config = dict(
    arch='unet',
    model='segmentation model',
    dataset='rendered landscapes of hills, water and sky',
    train_examples=145000,
    image_size=48,
    crop_scale_min=1,
    horizontal_flip=True,
    num_classes=5,
    norm='instancenorm',
    activation='elu',
    pixel_unshuffle=2,
    widths=[64, 128, 192, 256],
    blocks_per_level=3,
    block='basic',
    attention=False,
    upsampling='nearest_conv',
    init='kaiming_normal',
    residual_init='scaled_by_depth',
    optimizer='soap',
    beta2=0.99,
    lr=0.0021,
    beta1=0.95,
    shampoo_beta=0.95,
    eps=1e-08,
    precondition_frequency=50,
    max_precond_dim=1024,
    merge_dims=False,
    one_sided=False,
    adamw_lr_other_params=0.0022,
    grad_clip=1.0,
    steps=18000,
    batch_size=384,
    epochs=47.7,
    lr_schedule='cosine',
    final_lr_fraction=0.05,
    warmup_steps=540,
    weight_decay=0.2,
    adamw_weight_decay_other_params=0,
)
Rows from block 6, named by matrix and row number. Rows with one number belong to one channel. Each number is 500 + 50 x the weight over its row's rms, rounded and kept within 0 to 999. All counts start at 0. Numbers have three digits each. After the name is the row's rms in percent of the matrix's.
# convs0: first 3x3 conv (model.enc.2.0.convs.0.weight, 192x192x3x3), inputs 72-95, a 3x3 kernel for each
# convs1: second 3x3 conv (model.enc.2.0.convs.1.weight, 192x192x3x3, transposed), outputs 72-95, a 3x3 kernel for each
convs0.17 105:504555527446598441541570515467551521540575507408532569510573508505497521528535520492449514466538476454508610468533436555596570591486420498462520418496545468532493420519520449466394500476570475545503604534458528537446540445439560401395535500566516461510553514479425432442496508539532543428567478494499391541548610480560571585483494419480481546490478494547439483437428457559579524429530478593462576492394513480578479538511462518497477557583538492501537462601521416571543536492563492501534518521525530474457567513427489427519539579514434443640536551500441522482510568536460556569515471518503466561555532484442505530431520513529489493455497548475568484
convs1.17 099:484451455432509429560478489465579512472422558495592573532513424516508438461523517366475540568516561416430460504468493480476439475411489551460506437460557501646487449534498520507428484473492565466472497501511506513531497453482533494490493535518524527471540530445472533503532506410437501472459454488495438469523514419542538579525478475473481478485511607490481500410529562553560506595536489527476402557421503523484534469543460460532440548515480528430538506421544449543454523481454488532462384374521521506432482535506512579530462494463552544504585561523483559470505548427584460491490477574565456460487559562475473497464534534473344494521482470544525499
convs0.18 109:515470512508528499434533479499507538525498426413471462567446486565463419491526568419593501544469480441505571551623377553478529562524517555523387430510418619496602453514423560552515542499424486508558450507379544568526449501495433532500525539528488566436557496551563493433494582465535470508417543454496615480512595561524570531486568514560442526492550485473477457437536505525484488460510451434560499504546464572531550527488412524479450466506499485483484470539508492524445482521523335524423461580427511508539536549600465540486499510511485529510474529521623458488530516510620477506489461486508497473501568437571522462583474566551543506506397594469499587
convs1.18 105:504500466508455522466542438566450505467536523455509478498475500514521410468504416472471419523507474463481485489538396531558483511498488410538497475449470547505447507597548550463463488475397511531490546500542478429549413424552442508528445548518477568547496434550504457453529455554488520487437461578439535447400610487496525484572397502510455469512442602475459479532501580431549431518469443535413684399513464514606509604428484478539550474481498467548504486517459534509564576457479449542545523507383503503536493467541544469411500512516547495554529560514471468593429520565634570479441517490610561596399561528542435471552490453521619634467586538567481559
convs0.19 092:550526476485467517497465572553502527444481493382479380559428505483438460552443604516502509516501425502527533431552422597502490545574514464513513545505545501525515529585595531524579373449469523509492461436448478439520511498481578598573558473492519597571479469505560539533489511488409444394490529481394509382565554502531601482518515455548565488520545550499459458428462516525476505487541556510533551483504488481451474536577532397513500515447440583574529485543511523518441481446524537450448543517454462509588451406455484432460552508442485550596434454509571560449374529491533446456539481500512420419460469462542545524519448463502525517495431419456504595
convs1.19 094:454440512480449415650517450528414418464453487527466504495458432516503463569573533513420486491536419477554489506548465493492532520490540488531447503493566495504548522520479408486518429504476509492516485516580484461504501511433422506453444530427577556566493572494528577447450484538395494481505538520476454579453493460554538533496463481527505604570623503501489410449536530546435515551460520414496431424447507564562511448566561416552418482521505569550527522512529512446437512484395480488559482380469475512463530431433487544503514510459458427432500470433490497488488501502529580468513450500468541494454478464476468554612442578493472443536494553448586485
convs0.20 109:529490410527506478578476578445459489554418593533524391525480509512482569538508510498524519522509541422551538354468534442511481557554541421513517394470517447576568527475465470492573499508359474491410395467465480528566511470513503463525543454438461545474449523522511542420495563510462531509569484509460543431595394565546426454543486581547555453468465515564493640557445505562493467451561521554521546463434552571507530433558489557563498514469546562574621456383519530591600537516441533507568475434444460491478552492444623518468476475563460417489452532516604566549505575480505480551515473511511529515563553560537543407560357530527503451530493579432509431
convs1.20 107:516474542508546481541515532457545571493517440532459526506552459538454560530477523564464520508510526448470568532572538540491472454575550491504535498541503457440468542527448415501501486533512540500536467486486591574551510456487475511521466564473537513488404408489537461515562469551511512475485541491472505445550515578538491556499543493509526510399488539472460417520452496508494499436660504561442453515552540500445501402508509506517521489501608511389523554429444389510492501626521524489505540459530450498496501481493450468455531567513520497478530493542585506477496580509520475474562389490437531546437551494507456512490528533480439521566550528497458413
convs0.21 112:475560478455505517469460562486507473472432526446541584531547485482483542468560539472503511476545549504527524483501477494518490591532558571523533528529586371532323432520553515545545502452513473515549477511566435495582485475546530490465468514552510462453473508470452577575536536484513463435445496437538411524486421468428516449484527501454490630380488577459482412490467524437511427458501492602453465427455428560483550583516454540503467506501495547453518501514530491448510445559479499522482502485533507409524521478465447586561513499426431524473388497531503517433559467556384493578452510450501499391519523437459604456403422407506428503485423523569431519
convs1.21 110:545483518526551511432463398528445443540418462517572428456475491491519550543540505568520451521476439520450458507430446519491444575497444438519522574533577528572478431396489552479515544522559555549469528470464469554542436482436505520478503450569470529538465554526525527432522557489487512501468545509524549487533444402470417537463551472447572400565504517470499494485478537554511465472594529424509341484595481449494498468533364503486472643446460497535482537562443504437472468475466470562507435491443478534499489486492532443533475472518549470504457575473498511426520469592482524451564399548478471474456479586453494502519497419461470548474564492599505525
convs0.22 102:504500519532547563449461539491512590545401528519534486476546532400504568574444587503467436541580470428532464445547542502528470427437485528467603424494535559475501484478622474608422608496535430525568441387476511575532499456504438444560477454480474419482551488478463529490572433431533541505515528436449494514549576417498555561478382473532510509490461424493488572516384454496440483507583532406508504374563476512457570462561480569495433534526567540540588387528527531447480484450476533506529564450597469449560526513523443529487466430507557475559467621492382642493431639557540524564494451539411485446532530502513512536549578472619496508484485491596431522
convs1.22 098:517449480508387536497512484448465457515592509466521501521471453556541513467427483522519460478543502450507508521497496477499394577514440485452447492484511491417540557530452562453512382543470472484521578469458520408459521529501505448479560500489475528507474522488521464511516528454527510623501458492517528514507480546462465502500594384538442453563490370500473595530522543450497471538482607538470563523504509553508437496531513515574459524477475466496570563493435408477457546519524481441503566410515463436446498523437537500492464450558496511601421443564458501506487517514563518451536456629500437442471514491449500520494465545457459438570517507572533594
convs0.23 097:457528505533456506517525518545475469442439546528554423513554524445497468517477485589547581590531406480474433536541552495485530468483550471567414470419484439523424423471591509535571437472479509537523595452564553497500529412581526529463368564481446533514524472515521526573462422473372438453391354378551462530470509508449523533554540544556552516434453487557520453486439508478513613458484460568525418482479539497499502602517532502540556574524457540484522482476522566511453590486479544587510486466488530643434460542621551531564471435590461549491533496450557540517529417495481493491484481489410552482436508506467544457544473533472501434574508513521567592
convs1.23 097:502537569482430546453563511472590454437524469549520466555470482472496512508430534578412520413452492489558476551527492508488492515618478476484539470483471587515490577519473468495462508538499492440522514559439565480486579521511484485588507427408513480460548545535469488558493450567433545449455574439470428516548468577537549489469479492531498425512525480539453465513569499476504406420490468539384499537507475565539570534480569472431452433565510501459496498534422613441462538417488493580481536513499466489605571553522472448485551461552468505449504442441527475419486596436462406507425483471482502509496515558487445514415437469492475453467536483513406461
convs0.24 106:498485571438467465525534500489567560435533479554424560447521489496524508447565535530471511559395540545537492466447528536500452621544449513470535475548414530586447441644511541472405640551555562464491504509535355473516519452546486468422563464516496529449425523529444424459385473374605504430463528472562521509583545429523464542530461536489527419580420434481529477579502522533457376514487463527528543482485566549583446469499512447422517526529524417498454545524578485466527539533500562517672490456528566435430507517451580382518480456546467410508486475459553552422537508575486457515496438569455451406584477481406463528520507477542544508498514473465415495
convs1.24 103:488505487503468620476509531517441415575548530536466527477535457482485630508513559474533512510575527404462536574569469458486528463548480466505458543486528475428575478458425592563518431469489448443493516542536440452507486564435501491539519487554485423443442402489527452491590477495541471514585582491509453476493549563496410428472629502517465493490449439452464617537511473558525528530474577453543614482532526568563648412436425574582585522494551562447454428556565455547518576524408476505506406500530493473454478440530468507468569445523456591493521592540534532466526512583670497539486501483538570495505521606455451423590581523522522597445536455514525460
convs0.25 106:496472462500517507482520511405492447440469502571438565508413575513528514501476467453518596512463446500448433418536507516561516542424513538515466452528570500623552607442447480611412508495527497498458475553454509566546541484555527571524610517481490444555443552515451484441437499574464558488587480401542584434549511486543598601434594458474509554440502573447481498501549446616492596462426610565457506523629641392359487546510553542532484471491467471546506412506527490549550510498525491467442503529466543495535484444544515501489547530579480486530548486434567449436495516581493586415647492549539441473566524495452565484478454482480436468544498481483640376
convs1.25 107:539540478515453490544513419492527631569451411501466482526371508518383499557535450504466403473540498571485521438492569389511453509507455505493511440461454558472479467505538601516553550524482469449415479537518477467517567515441516482473530508542540527491570434492539551510499479549527518447572482455385559472435444421551532448464401515506513583596488517456567508500508469577564556567526619444541533506540516435541477492563457549456494577459509438466517455538526603396439508390426550568521467544512462513569582494519558512566475420521492470613561455404466523531592601416512514466599482462523491494413523535436391529504509404583544508535507471493559507
convs0.26 104:494510567531510430532408473455480430532485364613495502547497478514467409552495575438517496488428493377485465602535530554548509434431467574462494458583457541461572490466484424504497474558538530489499497495519444419448385566537460452439564546446547498547439500527595589522469458530497489441484469411504509495497582474502527470541488508531477410514485511573566430493563468434519417465527425419513515447591497574535454494481532516538456443503518518522459563430484505513537465437424516539474465505490485471487545467505519543606520519471533489450422463553471414503508445570530518512545409555525415485482550536510472522475403509471498385551474544529530476
convs1.26 106:447424486539529539418447452531431479620598481482504525455560478476469525499474489517460498506496551479506434509528552397489489535533574471510515481583505494446472426526573412505437433588485527512519531492500517501438514501409464440456401535493455500465589547514518526535539516444529599508514505523457441436583448483489491514558530469511534499505498453474549465442461451458488528452485496489463460605481514525505509480520544571504485449495545471549468412443500586336433469587512534562463452504502389478528531550507469484516499490458551569452528384487510492534436551478494537476531537551501527435487506504433502481485367516532401429527472551526555409
convs0.27 093:356493536564441590444409496462509603459544416447501538497489534519482495476506488566552486590483482449533649551510474496506594577487468489488391450425531563444478510419442526471448506499509514415474618485487502504598503527450531427457518559431535525468511559557508429558499581515493455376582448425459547482493494673537446534508484520511544475405439437476483412555444511613560563470461424480481450524526546535421448511335486563506522464477501466508552573493543510434554458533460533499559487472477447533510506575522534453444439507457475505570493558554625582497444423490522537573454450561506585532473528501436524507552436453443484510546448518455462535
convs1.27 090:405592480479580508463489544433447474443489407494568545504578539433520445459536488463567588604447455410446504576564550476529544453411422468485478580485466552545509510586567529505612480543430576545541463479399539524525592569539434493481503498489484461483535461470506433535472497447508455531489589510458544540550424495443428396463442533492507471492591523580486584512442481467580432509490560517570508514393332546516511423607488492510556475504516452519524483561489518455528469482510413571567547448490495499476541570482450423442486573510448441360399529518547534522467535471518474445558514507483449500458600517519580553462486447544526522498402425446410463
convs0.28 104:536510458532536584524494446426448470463468462555489471501467576510525497534441472492616452461486442499509451475511447554432403463434550517466451438536529548331514392504480521566379465534362510526484482483525585508435545423488440446544441476518467548527540509521532523436543545500495570569571532557552477549494566486534478537456551562453471433454498458549444512557481534541477515464493428508514460554458440426519570472592479516495542438545523493570495484497444490496521464481539501566582550566487527501465489465462394565539455410505444546531435573439432531460553445446464418454515438569492428473429544457518388546462495492460510514497548443511528532
convs1.28 103:527428530427464440509533481514512487494534540533383532524542515421517494521465528535567503547464484408499467376471548518494427518561468542549479435504546478463448481484416532453439419567503457570521524449485525498508476339471388507546511500587479568577410432549472553520532506552557518488586415503469508565516472487432488484516573536488465473467568476459470398477473561457490446480544445474428495550525483443524450541437547444435485492553542559488519488485409484548541461572549378568468435428560467458448472486539576503497498422472547453491483480531545495528545490424476503509452570496456528476541473505362493525483512504495502561500570446532467515
convs0.29 111:431468502489573482583599516569426522502484588517570455491563490513515466556423438450483512458542528603459452499457489522560510423559451482572443467418401511466512443471545426459503471525471570493486507551567549483491510477485533451485501545468481474558577508561467535533385577491488511637440602430479429457472489469557445583478575534478509474406522471435383394568491618466487429436366527520632438637509498488526532439369505554532538513582442448529553523444487510503512458602580520560540446480427513560462465563494514480433478558529447512569450491453525565526510448471521585483459501492487540577504449498488558454563545600471486476460562494522541544
convs1.29 110:537544450566432522580489535440464586498516572529545450514526515457427497612471507506433505586618498523422473461473551596434582502482477487481434437513454557386541532442655448458576545571567491518638446550415443485507473511525520519392443610441496465462531505479462462508487477509539582493537461523471560459440464423503505470471472539460493549475532548552494537468464503542517441559483430475430587584539482469479564479525531571483494531476510515512507486520463529472533537481517551369521523481450455513463453445372464555423509438490427483583453461556543509517498509541451458529366476622597505488535597417485504527453458500479398462555460528519520506
convs0.30 087:514460536563518484449455548527491505465474468449494535540427549495511577481430423596539617392529541512424452445455504526511495588663480411465437557385647497547569527490527471514570530461427450458522536512451535493410402523514484413506535570521580515568491514493542527452564496561499480603469524570493460464480579532491446498452609521502488471482541530512452482399422509484504420443568479509491500500486489508575569483426430520474547537451473389449458573567416514553469408491444458483484573519521480514536518539525502393480527551504511563435391536510506501503468482491544503499497481435422554601495511557532523443569513565486464489570472556421458561
convs1.30 090:605509496464471445483514421488482528485525559476524389483481402438530459405409435575400466457535614509405490534518515447531570491486498516552431477577524509544531439547498555464509474427585483493554510518442466441466513523518573508562464491464489515537518500475448464483497465571476526541481448488484484514436577455530543558527468411544493499510514526524506484467533392485450409556609529511515522578592661548527575469567556584499520462520524476490564615596485531425501429384568418506513520432414523461511575504478559466487612482504394495471485575469570422505444514605456558434537468517540432463439566471638479501507550409547459430486508449533488536
convs0.31 103:549489464457495538503517476450486528496564541579513564485443491502542542428445432519584414507387462533440502484442529525524409526550430368547575430468446543440584549565482549471440602485487486516493454522535506507448430429500465495490511568503575464478520587521527460556474472468506459597516512478463486515489535607475548492489520498437519473490492493425492473436553400515511528532499440542488419487485378524531551530487577528574532477565474462494541429521536518555486528498565474498430423479571477501593503606449512476409494567604425431536523480419501469527403530588555514586412416527501524515499538437515460462515570480432507458561525475586551490
convs1.31 103:517481494410474481490546543445553505559522522502534499474488529454518461454570487566561501521522512577543605477499434432471467495466422529482531559471486529497476509467461672406466509498552413519500481528463578467551553440523481499525465480596513484552498426495532589508369510471529533553493475457442514457518516439472558552499525449468502515563569508510533483474442468519466414514422415553545503403463455564515534554420515508486378482512581471576450471547572431448467526568487506531517374474514467520550423473448502539479467501413563492518472547508504428553501473495578523516488518464565538569696467523440467530531494449474485488539484523357542502
convs0.32 093:484513547424469587466562439398510494518464521570460446522468475495600467598505525484488471520484452478535516458578539489394482555573675511526545447494589420475476473513491413518496453499503469492470537512446491417637502482430438594441509527533448511427460509551464453474513469509525497567430487500543529503563536408542573495593478480548501531462433430539532483560477447529457465418506447532479478677502474578547535411401471414522524436499512505536543519589477544472439490421479550528538443499521484506518478564437497456461477522505496530611503498517533534571495486555432483444503538593469413492512441506519439467444406543515555477526499494470509499
convs1.32 095:523488538433522528481513500453489557407439567504498575512489475452504560521526476415537478575507552417444492548512498496528439491510482589420493522447509546550467556610535511568527572460467539470443555579570475466487484543555531483545493522520542489491567448470503469531521612455479454476537472526494407463602526535466484438507536472533516519568545528466447494561473546500491584524425472500527497510388523447494545587539513542424444549496490517489504498439530545525469492468408518477378486471424457534505492515586408429453469467494546532508499405503495465401479530548477526552495420456534504478539467542479462506519619492481506539467466507511493579
convs0.33 114:518511546458445561511568493560424533482561539583613479486542443468430525496433534599504495521447489514521508498562567526483482520528442548517532457473493437500532516524499521482452492521400507513454430480488482446537519539420441571508526399404541494533425510563465469413506502543573495439459605421494523481496550479473482470462470527469514440570480422441574546549559507505478386472540351515522500571448612558544518448483475453509616578455513517454534441502493447576533479566574437555369448483487558454586434457534533500568524360452544485480461519506554542466495367453467594429495518451483440434565492480465398490511488450434458540478487474356443461
convs1.33 109:559485496460531409518490471523451420488519511455568428533531516446507498504466493480474637498525446445588512534509493563467435485479513558459576453498495465537559609468499653544480533472529408550536501574477477466481538506476470538468580439558554507470551484527562455502476461540627526522510490440561478480536440566470549413444554503595470508473481521466434547453601566494487626447503493584466608571481535557533424570553525515428521517541500475433514492488505574500502518400541438489504540508591552448424486525553426510448424491522575417543443388537436528430476513473510442454549520509531402527450539475517442459515502477498491531596434524487533583
convs0.34 092:484526474462478551557467463551484391518593445399451551567415560476475508500478542518457439484525485502587514495605522573454521497446452487415574420449571534575530530425412473435509476492507536518477485560526524527575526524508516469503426447507527547546460533595479406516470514478508466415510494446517640541443435505449471531506487564523461509512582660486483460470547404377492521543509569465501491484517651564437539444554584550415494506484543464485489501443557531536525566568513576382414518483540438427532534545405483419562449531433566467458612431564630422401524455526565522392437431535515496471432478451508472452406489577582497548489481525478485472
convs1.34 095:503516526385544574497419423486461471521469378476572573497571588532479532542499511492515582461457563386520562499442410425544512566499574542481378497534479605563459499571508502537540504475588461553464511507493588496414523545531402496477450504625528456503477421505434494508487441477501470435499600527569440464449452505481473455518507460540580488609482387500425556457527510471450456549509550522528456510487488497525509630497458449398506425391477446563535525512439506494567525447487494452474439466425508488634499492529472516479434441491473597464503498502480449500482425512407541489494489589447451481509483461477437523386396577456537534386504535457561414
convs0.35 099:477460442504549542482454444506479577365415429513597470543506543513570470519542474485444543428507497536477610541513533482459595477533636475469428465437558341536564507556575403432540477500559480514512492432452518452451519445475591477438617444450523511532448526586492524588485505449552540459567516512501510380451428498466465561560476457566510488583501427506407428453527518561530466532452398507562468427391503536541548516484510515545521500445488531484454472537533496467491476623477521484412534517483548455466462548507434406468505370487571466552494383533485505557417423421560566423509612493397468536505497427503489529566524487532466506541526445483539539
convs1.35 096:517499454475466546503471467569428475577631475486469403568435504495532511569437496419529494426397484474532521579508464480441566399419520526545555490440477537480574484451544428539516477461473496339491545419502445396506501505464497487524478532452641558521538455491529509467512440489471489527504469554452417456438451597387476603432600401519470449578455430540508512540416439470548477580499496435540501559561460521475568422418571610432453512500541459596434485466513465524509568493511434512438505482428484526502540434516532560545548530554576470584475567534487429532534483446469483491514447527536536401419564484503468427553572482552450443408592542422478447
convs0.36 088:471399614551531492552440403481511562577460539420502452514512511491441534538541446468482507476453485516511519425512462465476468541481475531536491475500532503548481488490519511501533467452584457595541455501489504432418475502457481494496512440458613612524509403529473479510484419545529444520461546464509480419482618606509477522544563592464524617506486391579539510408482469585478559537573411477521587509481487434537526455515499530506529407574495495538584521490498486523510532523472588583574518516496448438554535439433507423488491392445525573542500544414481574492547486517512496566545469522569500461518411461523444535543542654451553473563514571513502541
convs1.36 087:476410507442523490467511467512490503531432493465606515478470509526540447528465516551582635407486451489510510408464529492510496462401471487499478439536486502433440457481463436497430459562588534560432417559608442488435529552504516421469495557490523506489461524546526562500491378507515565469539505469441461458445598426510495589476440521541526515494455468547500449535565518457518410464546430419508371558514559498582570367507650497368378485426506558526464503563456527403538506385506487522642524499410436457448522471462537503569459537436497514521488503425526522477510518528529448481431500481571445535568454588498534529496446550540480558564569460481464470
convs0.37 111:466543508475463456525442559390464527434415504511473491529470580519484492496530530480473583606480481474532449576528542515560550506473482492511517506489428602421499516510388572491502426541529429515538456469517519438565540461453537622519535435493474447593535433533558570452569433466585475442603490419454556580505472538383529512526528553473444381464467496474550495551558463471550528523530515430522519480545507471498508547328597465446522551539523459458485414451438509571583524497564440519496493500516483498507632508497510427484545536535477542563570495532546458512410515514456514427545448526406458468508497553481389517422542513451525449559454515429559478
convs1.37 110:424516409451490465484509504562481576422448483617531520605502480565481505469567485500506484504471466576554501486548542508492530524482502501411460599571484520468495524443523530555439515487575490544488508579514374555583590427490582533599483477464473499478528566538425561523572503504476440528427484434491477575562471523504456453420415423480536481486471559441500497558434506482479532481421507453533532411475527499569461457541443526486608510410461472473508482516525515549529528615492530460590544431528460513453512484520433478515474455505522432588532555506453526500551485462448523497516563417478507441545472502468544527370586469454600494530464490484558542
convs0.38 124:463470504520435500478624490538397480523508415579466526495532548415571569508572568450574442536434518452486495569500539464400543541397477541586512491472527498620490488465600538474503489524360543530451495532549486591467455502512510582528439573505578554538523432443472497467547433551504525476442448439594501473476436445517491393524593403533490521544534494468522494498480438430486617484517530433500489463478560526465594473496475414509540500502454501446490574439516564477606626472422491525405467488521515530475467487449520501524433511459516542488471526453475534509491543474540448492621438497419403487511519574417417471510466482459490483457553567475427421
convs1.38 118:541457550446518430456647461412610570448473561492593443486474496550380539451554569481500502465494467522495544446561427438568527456401480497464530465538479522577525566506505570540546400504534546479522533533476467556516508532525414455530499549489547527514538522599514497503461519535513482453473538486515471486497584500452613477493555494467390564450461501518452561483562439463520497479479510478452514560470483388495560585564395463429567492622498526526470462468357492508423570452495524520455608397509430514529415467506510558462423499497414488520556486467552455515533426516396565417527527445526434619548499513491467492443521521571489510475496489562404490
convs0.39 102:457527479533431532457518555589426536474439521447403525534469555444506469558439574496542517496472446439474550573527490519494516450440451553511483467448519437513404533503516539547450513525349567479426502546454522541497415501506508488481447583509583494494479602566481525426467457495442418555520410642498514508422461628480561513480522493483518504489443518508473514520536426565453508554524407499470377561521496536487496554478455475487385502513506434512531530509562503524478499516509508506457521505492470529534560588381535434458437508413504503594494509458522453478550497448469566419489553535425583509502468452528500454503560542576443488509558499546508503
convs1.39 096:496440459498593488557521477407552544430506552465599443498543511607503501416511418504494495409544540484414517495466547473594509495522500351466465488508437531578580634513604496541465494477449579541422533475542531489461512460480423563554453514518482562441488582518449441518493435569540497513562532511485477538471460569437492440549541453420399511467530460474412495496573449512495434456381497582504488471440545514409487568469469515371540502473527517482473436463563544398512478576569526565413565458501508493501466479444446525457433485475529493526520467534546412498379523513449522569469464519486501483363481561464514610418528482493430426547463611608481490
convs0.40 093:477484574529495513467409556445545575541599477512523549528522488493561514471532478383452508518447532415473380476482491460501475622547622528517496560474450523571424614525508529494471548568510498545494533523528476498490514430500548626539404568480475449508539479358599616601494518526562411525537549464523571547520592455446616593446510475531507447515588503523441418470463467547440488501517429477484474486467489395383509533581479523475544451470533472443542607491542539547571485481501518424531474582559438512420443511503519449544492500514488462416475511529526474443463517525548474422385440562423473504482402506519488524497497497493486436519472580440403523
convs1.40 094:527521525586428448633535488473484493418475463434490474493507550529503560488505461486461453525514454465530553510473512533482445568470570588493454410499529562576522480501518519490518454531499536459544524476438525517525471527431491489519423561602481434502575589475488561566557486533437471467511451460505525554520496526520518553506477491496506539550567483476434436402536571545499453542486465505529507486392444428516509465464470498508554493501576535505502409531542506484481563547577479565498508506576445502519437511470523501526417550467501481468533534488597552479449522519604513532481496503485505566499506465430452500489467539495490434549488518474493477
convs0.41 110:522505459463432459588577583427442459410439533661535457483501492620551462474416564476459514467489565478512438512550519453499554457525422535465441433534516542503483529447559394516444499456569517451495488422382531519581528456432491479535486475515491484484481498488497517568478472471397459429474484463458488424423441486501520460436572492493488440513439436522464475472441507494543494512478470382454524474531601418552462574623632410615534565437502525558517389508576449465505443507503518645551447494516551510559537394463387487553458458396517395507438462615413537558580495470554454530503490413554529595440399521514488512482544476462488474468539578477603474
convs1.41 108:512476485557506533383553558499526421544501583490524407488601505440506597515544397463503575473426489519519515471481543494512494495406483465554409425572545535498510452442528474554451524479519513495542524475519567540556532460527530395505615511514459524459486532470491508476470496541554462478465435543568506598459514522508555413547467573527435460500532551468532565561587469574502554482564566451534501378494409427502547547516460478542522520485437629542616469491569484500448418457443434421554511523500443465484499528444538498484560475512512500492542540537503555491449587380442494504586447398459518582526503577439519421530558516598586500557477560501548508
convs0.42 102:482453527531474485489521470552466525564468449441434474510407510575444514583534472617453532498534510425511469488460496522618509538484445542457516519483483532457462649442538635495492545518452540535530487544462575471489491531472557463553511430476532424481467481542532520471553473602428436541467551610542568476476517529528442576511510498508531391543513475531456537522438536547434475671471408555564490467548392483550441526439567404547564571487467538455478500472401412520453584627477597508509482492523537421496481544458424538442496452535484514593519539549625439554538609592390368532488541408494506478465501499564599530552486468531530477530460419495471541
convs1.42 100:501447470464407524416539506508450394535464546478498421514504575524447394600489580435534514556523421595454476430498520535443532559527460418526430495509513468483511577414530554528447516444443499515524474440429644409516564483520531530542472567415530545503487503519422550497485525365487522463524516501501523472539536510450423528489456516480408447566441500477497438548477456489459398546552473447564472546541358476480581514516391423407476478479473550444424466461482476594490476459558489558478443562469460475529572488475464494540550509534588490470533514583543495546442523387540483529517495421463547520531506509495461410389561621452503574539521554543467455
convs0.43 100:523475521530483545461490575574451548515478450606413548462405513503499519516464450559447518519451487540446422536402540491447464464506523567536543598478447428584527518459565448475553506529537562511543517566445448523446483501465513521521491520419514461506605513462550513414485485528439431568478496403533488618485488465425406396528476494513600566600488444488533467539465524523568479534495514448452462448431546474403488439585463495469529453641476486572517514438519475522409528446512494437467491540537501466466485473458468435594503511587471473479493504546491552546489417433452525578560576522565483508539460545479531486508562482467453564475529632492424491
convs1.43 099:489522477494549457413487385439472469575531453539592482443408517461490506466490539563569432471535413468525587488447516566445475602485546477470513463434462471498561407398440511549429495462453567549523479518517487554542437433430491509520560485464523480512527518470475511527518476483397580472456495570492444445490595482517541514426535376442595595531510545502500538495550487486441534431544459530554527537398515530525418539437594625447471464493539492558476476569531471369459482441404512452514505516500504535597473536543511541584502455530426532461519471518576512495540548522465485490520438549465473513567498520545435477408546602546481411479572510470509538
convs0.44 103:472556479519469505478491513487561456528528456556567487567519496488494461415439430439468419583518602492515438504502461500547502506459569497536534391575491493530515467439567552471515459574591529572550456462503451457500542496483555558470535480474456429491516524516449510522536500537472416539402466485550435509536536461553527507504439463503520566530507545491541473458498476519499468490526567416525495524527537500371507458547630531563481471522529468448527466583519398524534553447519502596520533479475440480502462526574456557420559482454522429519531504510493580484622501500396589533564474537465517523538491535451410522622485479515438473464527493473485427
convs1.44 103:498525504517452559606496473460428500555578431531443477551501440539507564513483585488466424489650452510441615516564523477515572611486569443514524433404514495538528528541531506543440460496519505567504526461478472515476449534484481468492499525521451474520460594507482420455493532508557488460423497431551508514510512434585573579457576496462558440455496554526567410578526496504411475554485481481576538530543449538432529496457497487496519476498503478565487467473525405404507488497504453559424488516382487473510459515503571524471461528395610499531601504447572493512470464618508483433516585457530351472411485504465556504491490444480450476592445422439530546
convs0.45 112:492505471474527491536447553411545488508555398502528412527510512485573484523511536543390498482552501481519445572526503448519439501487570446543551520475558522543405390539478547419526477590481546465419581530479578492508488494543468486485532558543449441451548524549676525452438433454519528644508410533589537504431489514527571514438469467453517528536448570545441497537523606482521539537499494537508506616468605529578520511559465599464495478520473563463482385455501564515456531554555423475540485471518529459545410489483557454433476461495555573409505444534590394543558446395582521543460474396503448495508482505501392499504390549519490444419549454506545470
convs1.45 112:509538537549507544485496516500410522466505502614519581450519439530476499514395503498483436489526499558548502492471493557475358529535528488475522575457485497510457542504503405573570575513495557571550411514427596503515474464527548427510487523604468495479530501533492484499504495490474519465404489450511491568492506445478394505523540439487506516424562469600550478515396431506509561513490494497551380518626463484569506440534408629545406445495544448478592456496494543502525426461517505441438406557531520517477506530547490482555561447495591372487496522529500428519509477496513527410422507436592496428448507533467415540447498546537409490559507513528409499
convs0.46 113:488424427570491499492510435436590543501547457459541584507476438556472426468589452504517568493387529544511453545386527453493565528486544535432528493503473587509513521457551644498496542411476506481400542520457542476558449461476460546512559470488562568494467435532430495522472495595450435543488488479549474562554584444546433538462503508462506502466566544485602453505535520449555491491479436551511622504497414594504469539483459518621517546485516552547502550512454512552528472489510457534444466514490501592496551443495499535458467505501525635557433505586522551456523453520459466576541523441535520480569463561510526506417543458419478535539528492412515436
convs1.46 109:560463567521502424494385520490426399554452517421473528530481597520478444554531511482548450509571493421505475400468568450503492512444496444543469468485574455493507465562433541462476429542490505521496471442480504525538487538506501495587562463491485511492454547489379498486530519473405506583490467466460517510539501517469478525444479501496499526584440554525503505432532493536499476519530486419520434603551513555453496491451493513485410510583415467457518459552415507518478500540477450417460569544508524506485461517468543506574432543429452492529473481572537500448483487462495485542495482410491417575538532460492504518458432637396481529480521411508464533
convs0.47 102:487577481501444547478381513501520419472489442551533531443491464554565472471526577551508447478508424459468456543492449406585469465495542493528538445506450465531507478611554536486432471438406478552520403522516465568535487484514597493506561416565562499507481512448556560525482426426503498548514522545411441513555483474574477504561496434469528595353547606506448513580437465581375428473506382641461543476432463532438448372459482409483496472538485477500547499533438454384459443487401434470515577459494431495501586486494571486527480499562464500435566445455515411463440539538523527470477509393603419420483460459509540523609448453516532440494456493470581564
convs1.47 101:577485607416551499497433522517571512490403537502494464460498563469496484417406582449482564511512519539446472494450516538523491446625480577527527571466474498447402532545537492466490510597537451453471527497506624446470436594504565450541479473459509454543532573471511382515555514527602489533573549445498478482505506352473511554497544564362591508582534431502462506576490587547485514496481414503466530650464540531467509461571489458538533542469477524432517545374472540611505512544580417577596498494562509480488393595596480438508454468529549471552465482527540438509459527537441510519506443578436499511513520487564550628566543433500464526595542491443471512